config.yaml
model: "model that answers yes/no questions on an image's attributes"
fusion_encoder_qk_norm: true
fusion_encoder_parallel_block: false
init: "trunc_normal_002"
beta1: 0.95
Rows from block 2 of the image encoder of a small model that answers yes/no questions on an image's attributes, named by matrix and row number. Rows with one number belong to one channel. Each number is 128 + 24 x the weight over its row's rms, rounded and kept within 0 to 255. All counts start at 0. After the name is the row's rms in percent of the matrix's.
After each channel's rows are labels from the 100 images, of 14976, where the channel reaches its highest value: "colour at peak" is the nearest of a few named colours to the mean colour under the peak. Only what is clearly more common there than usual is listed. The data: fractals drawn by 1,000 iterated function systems, in grey. In brackets: how many of the 100, against the usual share in percent.
# convs0: expand pointwise conv (encoder.blocks.2.convs.0.weight, 192x32x1x1), inputs 0-31
# convs1: depthwise 3x3 conv (encoder.blocks.2.convs.1.weight, 192x1x3x3, trained with AdamW), a 3x3 kernel
# convs2: project pointwise conv (encoder.blocks.2.convs.2.weight, 32x192x1x1, transposed), outputs 0-31

convs0.80 134 [140 112 173  82 126 129  88 134 116 113  86 169 144  89 139 133 141 108 124 131 119 112 174 140 106 146 104 163 141 138 129 105]
convs1.80 110 [118 130 109 145 147 129 181 129  93]
convs2.80 125 [151 125  89 139  81 153  87 112 137 129 126 148 127  98 135 156 109 114 137  84 137 112  99 120  93  81 123 125 124 110 136 167]
colour at peak: white (66 vs 28.1)

convs0.54 084 [166 114 147 164 168 135 122 124 106 134 136 158 172 140 183 164 131 135 105 139 124 122 133 162 109 157 147 109  93 136 147 134]
convs1.54 077 [105 147 104 104 143 135  81 107 144]
convs2.54 093 [123  96 137  97 147 120 116 163  98 139 133 133 161 117 123 101 118 130 129 104  77 102 125 113  78  84 113 152 103 129 161 108]
colour at peak: grey (45 vs 15.8)

convs0.56 119 [ 92 125  89 181 104 150 125 122 115 130 121 134 148 120 132 134 103 139 151 160 146 140 149  99 158  83 154  91 144  97 107 115]
convs1.56 092 [102 143 175 100 127 101 118 120 109]
convs2.56 106 [133 128 131 158 113 132 143 156 154 122 113  82 135 132  93 142 124 114 166 144 147 135 103  82 126 198 123 128  87 121 123 127]
colour at peak: white (92 vs 28.1)

convs0.97 097 [168 126 125 141 111 116 149  80 104 161 179 117 106 141 123 131 108 125 120 120 136 120 108 105 181 116 157 157 172 114 122 133]
convs1.97 098 [122 128 166 126 123 151  78 104 138]
convs2.97 079 [144 113 128 130 119 126 157 145  81 182 153 167 111 108 130 139 121 103 131 147 105  71 109 143 167 130 140 134 158 119 108 112]
colour at peak: white (76 vs 28.1)

convs0.130 113 [134 150 100 132 127  93 121 111 147 101 123 121 119  92 166  81 147 132  99  84 132  85 146 122  75 125 136 129 144 150 116 139]
convs1.130 129 [125  94  87 144 104 107 156 117 115]
convs2.130 110 [115 155  80 140 160 134 167 117 137 136 124 106 141 123 119 153 149 142 101 109 129 157 134 115 139 165 142 176  93  93 135 167]
colour at peak: grey (37 vs 15.8)

convs0.99 083 [103 150 114 109 120 101 104 114 113 114 103 114 124  91 125 175 142 130 108 132 151 154 125 150 137 109 107 115  82  91  74 152]
convs1.99 090 [142 164 153 143 167 144 132 155 145]
convs2.99 084 [118 115 150 120 134  85 149 155  99 148 166 110 145 151 138 107 132 101 129 111 124 125 127 112 127 147 215 125 137 148 148 117]
colour at peak: grey (59 vs 15.8)

convs0.165 102 [147 197 134 154 150  98 151 116 112 111 149 113 165 123 124 119 137 138 106  94 111 120  98 100 142 106 117 142 118 124 170  97]
convs1.165 097 [146 163 150 126 176 128 104 119 112]
convs2.165 091 [ 94  95 119 105  92 128 115  98 128  82 118 134 134 133 161 106 141 133 140 125 183 105 168 136 137 125 135 114 137  86  88 135]
colour at peak: grey (38 vs 15.8)

convs0.152 096 [113 167 105 118  94 119  94 118 170 116 131 104 120 102 188 106 117 136 136 157 162 144 135 104 128 122 130 160 151 102 136 158]
convs1.152 107 [143 181 138 133 147 164 123 110 123]
convs2.152 097 [150 134 173 151 145 136 139 148  98 120 122 116 151 121 164 136 102 148 135  91 106 101 128 100  89 120 141  71 137  93 151 135]
colour at peak: white (66 vs 28.1)

convs0.42 106 [143  80 109 104 160 108 115 128 130  88 125  96 150 118  89 160 131  91 128 139 103  97 123 134 119 137 100 141 119 163 132 171]
convs1.42 103 [103 129 112 105 119 134  94 142 176]
convs2.42 115 [127 168 104 116 145 134 123 162 141 105 121 129  96 130 169 131 122 128 122 159  98 106  82  87 116 106 179 140 126 162 126 109]
colour at peak: white (95 vs 28.1)

convs0.176 105 [136 137 120 152 155 123 102 111 104 137 109 117 162 153  97 115 106  75 154  93 149 112 154 114 125 175 109 111  97 111 160 140]
convs1.176 098 [143 142 133 122 128 182 120 139 168]
convs2.176 082 [ 99 102 127 127 106 128 107 134 108 130 101 116  89  92 161 147 134  89 113 147 150 108 109 152 153 109 132 175 145 130 105 179]
colour at peak: white (60 vs 28.1); grey (40 vs 15.8)

convs0.136 112 [121  81  66 158 169 144 108 136 110 146 133 135 177 143 129 167 144 140 113 118 135 113 136 111 121 136 100 165 141 125 121 146]
convs1.136 105 [102 100 126 119 123 151 129 144 181]
convs2.136 089 [118 145 148  91 140 110  97 166 157 151 131  98 128 156 133 104 117  97  98 116 106 121  95  93 112  92 104 152 112 161 137 104]
colour at peak: white (95 vs 28.1)

convs0.40 085 [166 173 128 146 142  96 115 110 140 125 154 119 119 182 158 123 167 119 108 150  79 141 125 131 100 122 128 101 133 116  92 127]
convs1.40 101 [103 114 138  83 121 112 116 108  91]
convs2.40 102 [127 172 118 112 144 128 188 151 165 133 165 136 164 128 130 140 119 126 100 154 119 180 128 131 100 157 135 118 108 102 136 119]
colour at peak: white (74 vs 28.1)

convs0.147 090 [155 121 127 152  89 102 124 131 136 180 163 144 139 141 152 179 125 103 111 101 132 120 132 111 137 180 122 123 130 167 147 108]
convs1.147 111 [134 180 157 139 148 155 124 129 146]
convs2.147 088 [128 138 137 140 139  82 108 112  93 115 155  97  87 139 130 153 126 147 109 100 100 136 109 158 122 117 118 169 162 108  78 141]
colour at peak: white (92 vs 28.1)

convs0.67 068 [155 154 112 149 118 125 122 133 130 132 114 182 133 153  95 112 177 138 142 140 126 150  99  88  97 145 139  98 128 153  81 135]
convs1.67 090 [150 143 126 144 177 151 134 154 154]
convs2.67 066 [166 120 158 162 138 121  82  89 122 129 127 125  86 121 122 134  87 126 104 124  93 117 176 129 133 128 120 113 168 128  92 135]
colour at peak: grey (77 vs 15.8)

convs0.32 096 [ 97 177 165 133 138  89 120 132 117 115 123 142  99 134 100 147  78 110 145 133 119 160 137 102  99 141 130 142 158  85 134 150]
convs1.32 100 [120 140 145 123 162 173 148 160 136]
convs2.32 070 [141  88 178 115 102 107 112 139 100 119 121 113 161 137 146 115 100 107 173 142 137  89 124 146 145 128 114 136  83 145 124  89]
colour at peak: grey (47 vs 15.8)

convs0.61 109 [150 137 117 115 131 163 119 110 142 178 143 140 153 152 123 111 146 114  95 127 119 114 109 161 110 115 130 113 153 160  74 181]
convs1.61 120 [106 115  93  87 139 123 112 151 101]
convs2.61 142 [198 163 148  74 122 143 121 129 158 138 129 119 122 120 145 135 138 136 137 138 138 156 132 122  88 171 129  87 142 118 121 108]
colour at peak: grey (77 vs 15.8)

convs0.18 116 [129 165 129 150 112 166 139 150 164 164 120 152 131 129 156 124 105 155 147 136 113 133 175 124 161 121 125 128 125  60 123 148]
convs1.18 100 [189 144 130 119 104 109 135 134 136]
convs2.18 103 [100 142 120 130 181 127 137 130 139 145 132 111  75  92 122 152 137 122 111 151  94 153 113 162 111 103 172  96 133 140 141  99]
colour at peak: grey (48 vs 15.8)

convs0.131 086 [ 66 140 144 101 134 108 120  91 120 101 115  92 117 126 158 141 144  92  89 128 145  87 145 137 135 110 115 132 122 141 119  84]
convs1.131 091 [130  90  96 111 100  99 121 107 146]
convs2.131 092 [134 115 163 121 122 160 158 131  68 106 134 119 130 136 131 141 168  96 146 161 121  90 138 125 114 101 158 146 160 154  98 116]
colour at peak: grey (38 vs 15.8)

convs0.164 117 [110 117 172 109 125 134 115  83 167 137 150 149  92 106 131 172 119 132 131 113 123 110 114 123 123 131 111 189 139  92 144 152]
convs1.164 102 [166 110 146 109  96 124 117  92 143]
convs2.164 142 [135 108 104 142 144 129 145 106 112 128 123 135 101  86 154  77 115 156 103 156 153 160 158 111 151 148  97 102 170 133 135 148]
colour at peak: grey (48 vs 15.8)

convs0.161 078 [145 185 109 200 122 129 125 121  86 155 121 143 125 123 108 139 140 165 136 120 135 152  95 126 114 153 134 125 100 125 111 100]
convs1.161 094 [149 126 141 150 150 171 157 155 138]
convs2.161 106 [ 97 116 162  78 154 105 113  85 127  85 124 123 156 122 153 128 106 120 138 109 157 148 149 120  96 137 164 163 141 152 120 131]
colour at peak: grey (54 vs 15.8)

convs0.171 073 [132  96 161 184 136  84 106 112 112 146 127  99 144 116 155 153 119 106 103 121 142  97 166 127 113 116 152 138 115  98 137  94]
convs1.171 072 [131  89 124 122 115  92 122  95  96]
convs2.171 065 [179 121 143 140 128 162 137 186 111  74  98 125 143 127 154 116 125 130  95 124 108 101 101 136 114 149 120 133 150 154 139 152]
colour at peak: grey (58 vs 15.8)

convs0.39 082 [147  91 144 145 175  87 120 143 150 179 143 140 163 124 119 147 131 117 173 146 142 157 121 163 127 123  86 122 129 128 116 124]
convs1.39 120 [121 123 132 117 156 161 110 156 173]
convs2.39 110 [118 144 133 123 140 103 104 136 129 121 139 125 123 146 109 136 143  89 152  91 128  91 145  84 136  63 176 107 113 152 129 151]
colour at peak: white (78 vs 28.1)

convs0.37 105 [136 118 165 165 113 104 142 129 110  79 135 108 167 142 142 117 118 142 131 122  66 127 102  76 102 133 130 138 128 159 128 122]
convs1.37 098 [108 123 129 117 132 152 115 168 176]
convs2.37 098 [122  98 132  92 172  68  94 139 103 138 117 145 150 141 138 121 139 151 138 113 114 124 141 112 152 123 155 128 191 117 146 138]
colour at peak: grey (54 vs 15.8)

convs0.166 094 [123 147 112 169 157 127 134 126 150 131 149 126 167 144 148 143 118 122 121 165 153 118 161 107 112 146 131 125 195  77 129 110]
convs1.166 100 [151 160 129 125 141 170 116 149 161]
convs2.166 091 [131 149 159 111 104 127 119 114 113  80 121 159 111  83 140 110 140  82 130  93 143 111 124 103 153  88 151 116 113 148 111  97]
colour at peak: grey (61 vs 15.8)

convs0.71 076 [130 176 143 139 107 173 150  93 177 120  96 153 142 158 136 138 122 130 150 125 133 145 130  95 126 106 105 133 160 161 161 138]
convs1.71 105 [110 151 127 143 175 145 146 154 152]
convs2.71 069 [134  69 155 148 129 102 142 128 133 140 128 125 110 164 137  92 128 109 136 132 123 180 109 162 178 109 120 142 125 140 118  86]
colour at peak: grey (77 vs 15.8)

convs0.84 128 [151 153 145 111 134 145 113 120 157 145 111 140  86 104 128 151 106 152 115 102 145 143 192 153  94 120 129 147 113 101 143  86]
convs1.84 108 [ 94 103 126  98 135 117  99 119 166]
convs2.84 120 [133 133  87 162 122 132 135 116 118  96  92 113 128 119 140 193 173 103 109 105 124 110 129 160 129 137 131 172 113 111 120  99]
colour at peak: grey (39 vs 15.8)

convs0.6 101 [158 174 118 140 114 156 148 136 127 137 153 116 141 122 150  96 127  75 111 101  87 113 127 105 116 158  94 144 107 137 105 165]
convs1.6 089 [ 85 141 138 114 134 117  98 111  89]
convs2.6 096 [117 161 163 138 107 130 141 107 113 108 140  91 119 139 130 147 159  91  80  86 124 106 126 148 131 180 127 148 158 118 151 128]
colour at peak: grey (41 vs 15.8)

convs0.17 103 [160 171 140 153 147  98 116 142 134 162 102 179 117 100 114 144 117 131 118 127 133 107 132 109 113 169 140 127 122 145 172 171]
convs1.17 098 [132 127 138  94 168 168 110 116 143]
convs2.17 091 [161 136 141 132 103 106 118 147 135 152 127  98 128 165 142 204 110 123 129 123  95 105 118 134 152 139  80 148 112 103 127 114]
colour at peak: white (94 vs 28.1)

convs0.76 097 [119 112 124 149 122 116  98 119 164 155 138 171 108  93 135 122 175 176 139 117  98 119  94  93 169 130 128 116 104 143 132 125]
convs1.76 085 [116  90 111 121 104  96 146 106  98]
convs2.76 088 [120  91 134 145  94 133 119  94  86 112 132  82 144 128 134 109 115 129 164 131 140 143 157 181 132 127 111 142  92 118 117 172]
colour at peak: grey (41 vs 15.8)

convs0.183 096 [127 117 135  84 168 148 130 134 114 111 122 114 108 138 112  96 140 124 131 158 126 108 131  58 106 168 113 152 126 136 178 139]
convs1.183 123 [126 129  92 143 135 124 131 185 147]
convs2.183 093 [100 106 121 127 100 161 141 127 130 116 141 103 154  96 108 169 149 138 152 114 108 129 123 139 118  89 124 197 112  90 139 111]
colour at peak: white (84 vs 28.1)

convs0.3 083 [111 121 123 137 140 116 133 103 125 152 147  90 150 159 164 124 100  88 147 128 131 115 116  85  89  98 173 126 163 125 106  99]
convs1.3 085 [142 166 136 111 137 174 102 135 146]
convs2.3 077 [126 149 119 158  83 132  98 117  97  81 122 113 149  87 132 142 125 123 152 106 138  92 141 131 125  92 165 105 150 119  92 150]
colour at peak: grey (70 vs 15.8)

convs0.38 112 [116 130 154 141 105 150 173 107 118 201 114 137 120 145 116 155 143 126 100  99 126  91 140 104 131 152 113 132 107  95 102 129]
convs1.38 098 [106  92 118 123 146 168 114 104 105]
convs2.38 109 [124 108 131  84 104 132 130 146 147 164 120 128 120 152 121 158  98 161 158 152 107 119 159 110  85 181 146 159 132 112 117 119]
colour at peak: white (99 vs 28.1)

convs0.174 099 [112 188 120 127 137 122 143 108 142 114 106 117  93 146 151 165  92 121 149  99 142 151 133 146 103 160  90 161 126  92 116 130]
convs1.174 094 [109 131 179 117 132 169 118 127 147]
convs2.174 091 [179 137 153 113 130 122 118 155 143  83  93 117 105 162 118 142 167 111 150 151 150 106 128 116  81 151 161 119 142 138 139 140]
colour at peak: white (64 vs 28.1); grey (36 vs 15.8)

convs0.24 111 [161 168  98 120 116 156 163 106 170 148 139 168 148 129 132 151 159 149 122  98 130 149 155 151 166 147 121 115 150 120 144 152]
convs1.24 114 [145 123 120 120 134 144 188 156 127]
convs2.24 106 [137  63 134 159  99 132 143 110 122  95 117 111  97 138 124 155 114 121  84 101 146 134 140 124 179 144 102 152 134 106 139 114]
colour at peak: white (75 vs 28.1)

convs0.1 099 [111 124 137 141  87 109 140 133 152  92 133 101 169 159  92 102 135 135  85 132  92  97 154 149 107 128 152 111 155 132  98 138]
convs1.1 102 [140 118 116 153 176 145 134 167 128]
convs2.1 082 [159 153 123 163 117 125 156 174 127 146 156 121  77 154 145 150 153 121 147 136 125 159 106 134 140 110  85 125 120 153 166 146]
colour at peak: grey (77 vs 15.8)

convs0.98 074 [105 136  85 119  90 126 131 117 170 171 138 139 165 187 146 112 147 142  98 117 126 148 151 140 126 121 118 112 114 120 165 147]
convs1.98 092 [137 153 168 127 142 167 112 150 148]
convs2.98 084 [131 127 157 165  92 157 141 105 135 160 123 126 135 146  89 119 165 161 136 189 106 104 152 133  96 140 150 149 115 130 117 137]
colour at peak: grey (36 vs 15.8)

convs0.105 092 [118 120 122 139 151 117 122  95  99 170 145 145 174 103  93 128 121 131 150 147 127 158 146 154  86 107 119 143 174  87 131 128]
convs1.105 111 [165 161 147 159 160 147 130 128 132]
convs2.105 087 [136 152 134 114  81 130 108 132 139  49 135 123 120 109 160 147  95 127 114 130 148 132 150  78 129 104 130 128 112 125  95 125]
colour at peak: grey (50 vs 15.8)

convs0.27 087 [156 133  87 156 138 125 118 142 151 152 167 129 105 139 115 172 122 128 159 131 114 144  88  82 156 149 110  99 116 156 130 158]
convs1.27 083 [170 159 129 151 170 133 125 139 128]
convs2.27 074 [119 100 147 146 137 150 126 117  97 151 146 129 101  97 144 103  64 122 123 124 157 143 152 109 113 136 107 130 167 165 134  83]
colour at peak: grey (68 vs 15.8)

convs0.177 106 [116  94 119 125 136 150  90 163 125  94 142 121 120 160  98 136 156 130 154 131 149 135 126 113  92 157  99 136 133  82 178 108]
convs1.177 078 [128 125 115 170 163 140 148 165 136]
convs2.177 099 [160 115 119  82 116 168 162 132 178 162 137  94 137  81 102 125 143 163 153 119 136 124 130 119 128 117 135 142 132 137  93 112]
colour at peak: white (100 vs 28.1)

convs0.163 118 [152 145 123 157 149 149 122 134 121 142 124 133 119 155 154  99  81  95 132  84 115 154  69 117 131 158 128 106 141 149 134 166]
convs1.163 114 [115  97  78 106 132 143 108 121 147]
convs2.163 110 [ 97 144 126 151 129 125 133 123 155 179 143  74 101 156 129 146 154 148 160  84 125 145 100  88 124 133 143 135 118  98 121 112]
colour at peak: grey (43 vs 15.8)

convs0.173 085 [151 134 128 184 125 104 123 115  92  93 142 131 154 180 107 144 144 102 122 163 109 163 140 132 137 135 112  83 113 106 134 139]
convs1.173 112 [138  94  96 134  93  91 124 118 113]
convs2.173 111 [128 145 132 141 147 146  99 192 141 148 137 127 136 136 101 160 134 133 114 117 128  94 108 120 127  64  84 122 111  98 144 112]
colour at peak: white (78 vs 28.1)

convs0.34 099 [ 86 128 152 138 132 106  96 171 156 131 137 136 144 159 164 108  98 160 143 153 117  93 103 147 136 100  87 120 123  99 129 143]
convs1.34 108 [114 124 149 120 182 160 128 149 128]
convs2.34 096 [136 187 126 133 103 158 151 115 144 106 139 146  85 119 161 119 145 159 100 128 161 118 130 108 122 107 128  98 163 119 160 159]
colour at peak: grey (63 vs 15.8)

convs0.70 114 [ 92 129 147 165  82 124 118 137 157  98 146 104 104  90 110  75 125 116 148 154 132 176 149 115 127 126 147 144 115 139 135 118]
convs1.70 108 [101 117 100 105 134 132 107 125 179]
convs2.70 110 [121  82 125 131 157 104 129 120 143 127 120 131 159  90 126 150 131 113 177 101 119 123 116 141 157 123 157 163 189 134 146 155]
colour at peak: grey (41 vs 15.8)

convs0.74 089 [154 105 113 144  84 127 164 110 152 137 116 117 114 140 127 154 118  86  92 125 120 130 116  85 138 163  86 100 132 160 103 151]
convs1.74 115 [136 145 161 128 149 170 147 144 158]
convs2.74 093 [128 105 173 128 121  93 128 124 108 105 121 129 129 136  91 139  66 141 146 115  84 134 113  85 107 129 151 167 139 123 100 144]
colour at peak: white (62 vs 28.1); grey (38 vs 15.8)

convs0.112 100 [104 131 129 144 150 150 147 105 172 148  95 127 170 146 156 130 153 132 116  91 111  88 134 103 106 107 102 128 124 178 126 103]
convs1.112 072 [114 107  98 119 138 100 121  84 102]
convs2.112 091 [120 162 111 111 122 129 139 128 119 109 159 128 108 174 162 190 100 138 113 139 121 110  93 145 105 131 125 145 115 152  84 100]
colour at peak: grey (45 vs 15.8)

convs0.101 112 [128 114 175 112 108 130 101 154 116 121 114 136 109 138 131 144  83 104 137  93 103  96 116  89 133 108 169 120 143  98 122 175]
convs1.101 119 [170 123 132 127 105 104  91 108 149]
convs2.101 103 [117 120  57 143  87 145 138 106 140 113  83 106 126 119 116 122 154 116 116  85 136 137 105 114 109 151 150  94 146 148 121 112]
colour at peak: grey (63 vs 15.8)

convs0.122 107 [146 130 137 124 134 112 115 139 106  80 150 146 118 146 128 110 135 129 147 143 160 165 128  70 111 117 158 171 140  74 126 106]
convs1.122 093 [153 151 124 124 128 113  93  89  97]
convs2.122 098 [138 147 116 162 105 140 157 100 120 109 155 141  87 136 156 170 130 137 141 172 127 133 153 114 116 120 163  75 140 100 110 147]
colour at peak: grey (61 vs 15.8)

convs0.58 131 [140  92 164  91 163 113 143 120 105 122 106 147  94 144 136 133 149 104 101 146 137  65 118  87 158 131 112 142 134 128 117 111]
convs1.58 109 [120 129 152 103 122 186 123 105 130]
convs2.58 136 [118 135 111 164 130 149 167 153 149 164 130 118 157 104 166 107 110 146 113 137 128 146 160 118 121 143 132  85 140 116 147 190]
colour at peak: grey (63 vs 15.8)

convs0.14 078 [ 74 153 114 106 150  97 106  86 105 106  82 119  96 110 112 161 116 101 105 132 159 135 135 130 137 126 102 113 124  99 141 125]
convs1.14 079 [127 160 144 157 169 132 145 148 152]
convs2.14 064 [122  97 151 120  98 110 144 144 101 172 149 142 166 143 109 114 104 123 117 147 153  97  78 103 141 132 185 119 119 117 124 137]
colour at peak: grey (76 vs 15.8)

convs0.52 079 [137 128  89 115 112 117 136 118  96 149  76 135  97 163 124 120 113 134  91 110 135 133 167  96 124 124 137 102 152 161  83 154]
convs1.52 097 [133 169 156 146 152 160 102 118 131]
convs2.52 080 [ 98 111 166 157 139 133 138 124 130 118 144 125 151  91 100  74 148 111 159 157 106 158 116 162 158 115 119 132 158 152 105 144]
colour at peak: grey (40 vs 15.8)

convs0.187 101 [134 142 112 167  93 117 113 105 127 157 147 137 110 116 108 149  80 101 142 144 133 106 129 100  90 119 125 135  93 130 108 190]
convs1.187 104 [108 160 134 106 150 168 125 134 162]
convs2.187 091 [121 111 136 128 129 100  98 139 156 172 119 113 141 123 124 136 176  99 140 102 159 116  76 119 159 133 131 176 147 109 152 108]
colour at peak: white (70 vs 28.1)

convs0.116 101 [118 117 158 144 108 120 119 108 128 156 117 174 138  79 127 173 108 128 111 145 176 126 133 157 152 115  99 168 120 118 159 128]
convs1.116 106 [112 158 165 114 146 158  95 123 121]
convs2.116 107 [145 132 136 132 139 102 102 155 151 113 106  62 128 166 128 134 130 157 133  91  94  99  99 127 121 167 147 120 115 130  96 106]
colour at peak: white (90 vs 28.1)

convs0.162 118 [109 170 142 150 159 129 142 122 171 134 124 125 120 114 124 128  99 128 143 165  88 154 132 159 145 177 154  96 125 113 146 167]
convs1.162 112 [138 148  73 133 132 107 116 126  97]
convs2.162 114 [171 119 141 174 121 122 110 188 101 147 117 152 133 121 152 142 112 123  77 126 127 129 112 176 125 148 150 120 116 130 104 106]
colour at peak: grey (48 vs 15.8)

convs0.50 111 [ 96 117 140 106  72 129 128 118 154 116 141 103 123 114  73 110 159 102 150 152 148 129 130 123  99 100 108 152 133 162 136  93]
convs1.50 128 [108  79 126 147 118 128 143 123  86]
convs2.50 101 [131 142  91 162 126  73 131 138 114 132 126 122 132 132  83 149 121 139 117 150 106 124 174 118  90 110 141  80 147 126 163 149]
colour at peak: grey (67 vs 15.8)

convs0.10 088 [131  92 142 130 137 164 135 121  98 103 123 115 139 108  91 142 115 136  47 116 132 111 129 130 103 112 117 156 102 120 138  85]
convs1.10 104 [ 90 120 124 140  95  83 121 110 124]
convs2.10 119 [153 114 148 145 117 123 144  98 119 156  95 153 118 130 140  88  72 132 124 140  81 131 158 130 136 126 146 183 106 107 119 145]
colour at peak: white (67 vs 28.1)

convs0.51 083 [111 118 111 159 134 110 128  73 134 156 134 115  95 155 151 157 152 138 134 165  87 103 145 144 121  99 151 140 116 104 173 125]
convs1.51 096 [149 150 170 156 144 152 146 150 120]
convs2.51 084 [141 147 126 142 102  91 130  94 129 112 100 105 118 133 113  54 132 151 105 132 150 144  90 129 103 138 173 112 146 123 145 139]
colour at peak: grey (78 vs 15.8)

convs0.36 075 [131 125 132 164 134 116 129 152 137  72 156  96 128 147 128  91 130 144  94 127 139 152 153  80 130 101 127 112 166 141 141 169]
convs1.36 131 [124 142 146 144 178 159 124 154 142]
convs2.36 072 [143  86 168 151 131 123 110 105 130 132 104 142 114 133 136 120 110 121 146 109 108 130 189 166 142  87 128 151 136 177 105 111]
colour at peak: grey (46 vs 15.8)

convs0.126 114 [ 94 152 110  96 147 124 130 144  88  85 143 123 131 139 141  91 122 148 180 128 158 167 116 113 145 133 142 125 172 128 135 157]
convs1.126 109 [151 106  94 154 111 106 133  89 130]
convs2.126 105 [108 148 150 128 127 118 171 122 127 120 165  89 161 113 144 143 132 145 106 180  96 122 126 112 109 178 149 104 117  97 102 133]
colour at peak: grey (37 vs 15.8)

convs0.44 104 [123 119 148 158 168 152 119 131 117 162 123 191 117 139 138 128 154 108 143 110 117  82 107 172 130 137  89 138 144 154 135 111]
convs1.44 109 [128 141 125  85 120 169 115 123 164]
convs2.44 091 [162  95 142 133 164 132  97 143 138 156 109 125 118 125 165  92 118 114 120 125 120 195  98 126 132  81 104 128 130 112 110 111]
colour at peak: grey (68 vs 15.8)

convs0.62 118 [130 167 125 116 115 147 110  99 125 124  92 130 109  96  83 137 125 131 158 154 139 155 114 139 102  99 160  97 155  96  81 126]
convs1.62 097 [118  88 127 125  99 139  99  89 113]
convs2.62 108 [124 133 141 130 130 127 105 125 171 130 103 118 127 186  75 138 166 128 126  80 122 123 124 136  76 159 142 116 134 124 109 104]
colour at peak: grey (56 vs 15.8)

convs0.158 070 [173 152 114 135 101 120 123  86 154 131 125 119 105 156 160 170 152 118 125 108  87 141  76 153 135 130 121 111 130 148 162 128]
convs1.158 087 [163 136 168 162 138 138 141 144 149]
convs2.158 078 [178 149 154 139 132 100 165 106 108 119 101 134  81 134 114  90 124 126 144 128 153 140 141 110 125 144 180  91 156 129 142 140]
colour at peak: grey (83 vs 15.8)

convs0.190 103 [167 120 127 121 121 107 132  76 119 113 162  84 154 132 129 142 122 124 118 172 127 116 138  88 106 153 130 183 139 130 130  95]
convs1.190 109 [158 153 143 134 168 169 125 135 127]
convs2.190 108 [132 147 103 114  58 154 105 122 104  95 143 153  90 106 152 102 116  95 146 131 118 114  89 121 139 124 127 109 125 146 109 100]
colour at peak: grey (59 vs 15.8)

convs0.153 095 [126  69 137 101 152 177 131 176 133 159 130 116 113 103 125 145 113 131 150 104 169  96 146 136 145 134 148 155 133 147 128 110]
convs1.153 099 [168 157 134 166 133 120 158 138 112]
convs2.153 099 [144 141 119 135 135  86 137 106 111 135 147 124 112 155 150 148 164 119 112  86 133 164 158 162 141 153 112 128 124 154  65 108]
colour at peak: white (98 vs 28.1)

convs0.30 073 [135 146  92 125 115 124 156 119  87  90  94 147 127 172 118 149 125 122 147  92 107 151 145 135 136 122 130 113 146 166  75 156]
convs1.30 098 [155 137 162 150 167 155 131 145 142]
convs2.30 100 [148  75 145 159 110 145 127 126 127 127 124 134  88 112 109  82  96 111 142 165 101 133 151 150 179 100 104 121 114 137 128 129]
colour at peak: grey (69 vs 15.8)

convs0.141 116 [167 150  94 109  87 136 121 106 167 127 130 115 144 129 181 151 128 130 115 113  91 118 133 111 138 107 169 138 134 112 172 105]
convs1.141 092 [167 124  95 140 132  87 118 123 104]
convs2.141 098 [176 135 126 175 155 122 136 139 151 121 129 129 126 154 131 169 153 100 141 137 126 142 123 116 108  62 128  79 108 121 139 143]
colour at peak: white (83 vs 28.1)

convs0.179 079 [116 139 149  85 139 114 142 143 155 110 159 136 167 175 129 158 155 134 149 117 136 199 135 141 104 134 128 125 140 131 116 159]
convs1.179 094 [116 123 124 153 132 129 174 163 160]
convs2.179 095 [140  95 134 109 151 135 147 110 143 110 104 124  75 163 150 115  80 108 102  72 130 145 119 123 148 118 100 140 128 142 139  97]
colour at peak: white (92 vs 28.1)

convs0.102 085 [121  98 148 117 118 171  93 138 137 108 130 150  83  98  95 118 102 115 144 156  98  69 139 111 124 123 151 143 142 126 131  97]
convs1.102 094 [ 99 122 112  98 116 131 110 107  81]
convs2.102 120 [119 132 206 147 100 141  98  93 107 121 117 148  80 120 144 138 130  92 115 144 106 141 137 151 129  94 121 142 127 122 122 104]
colour at peak: white (71 vs 28.1)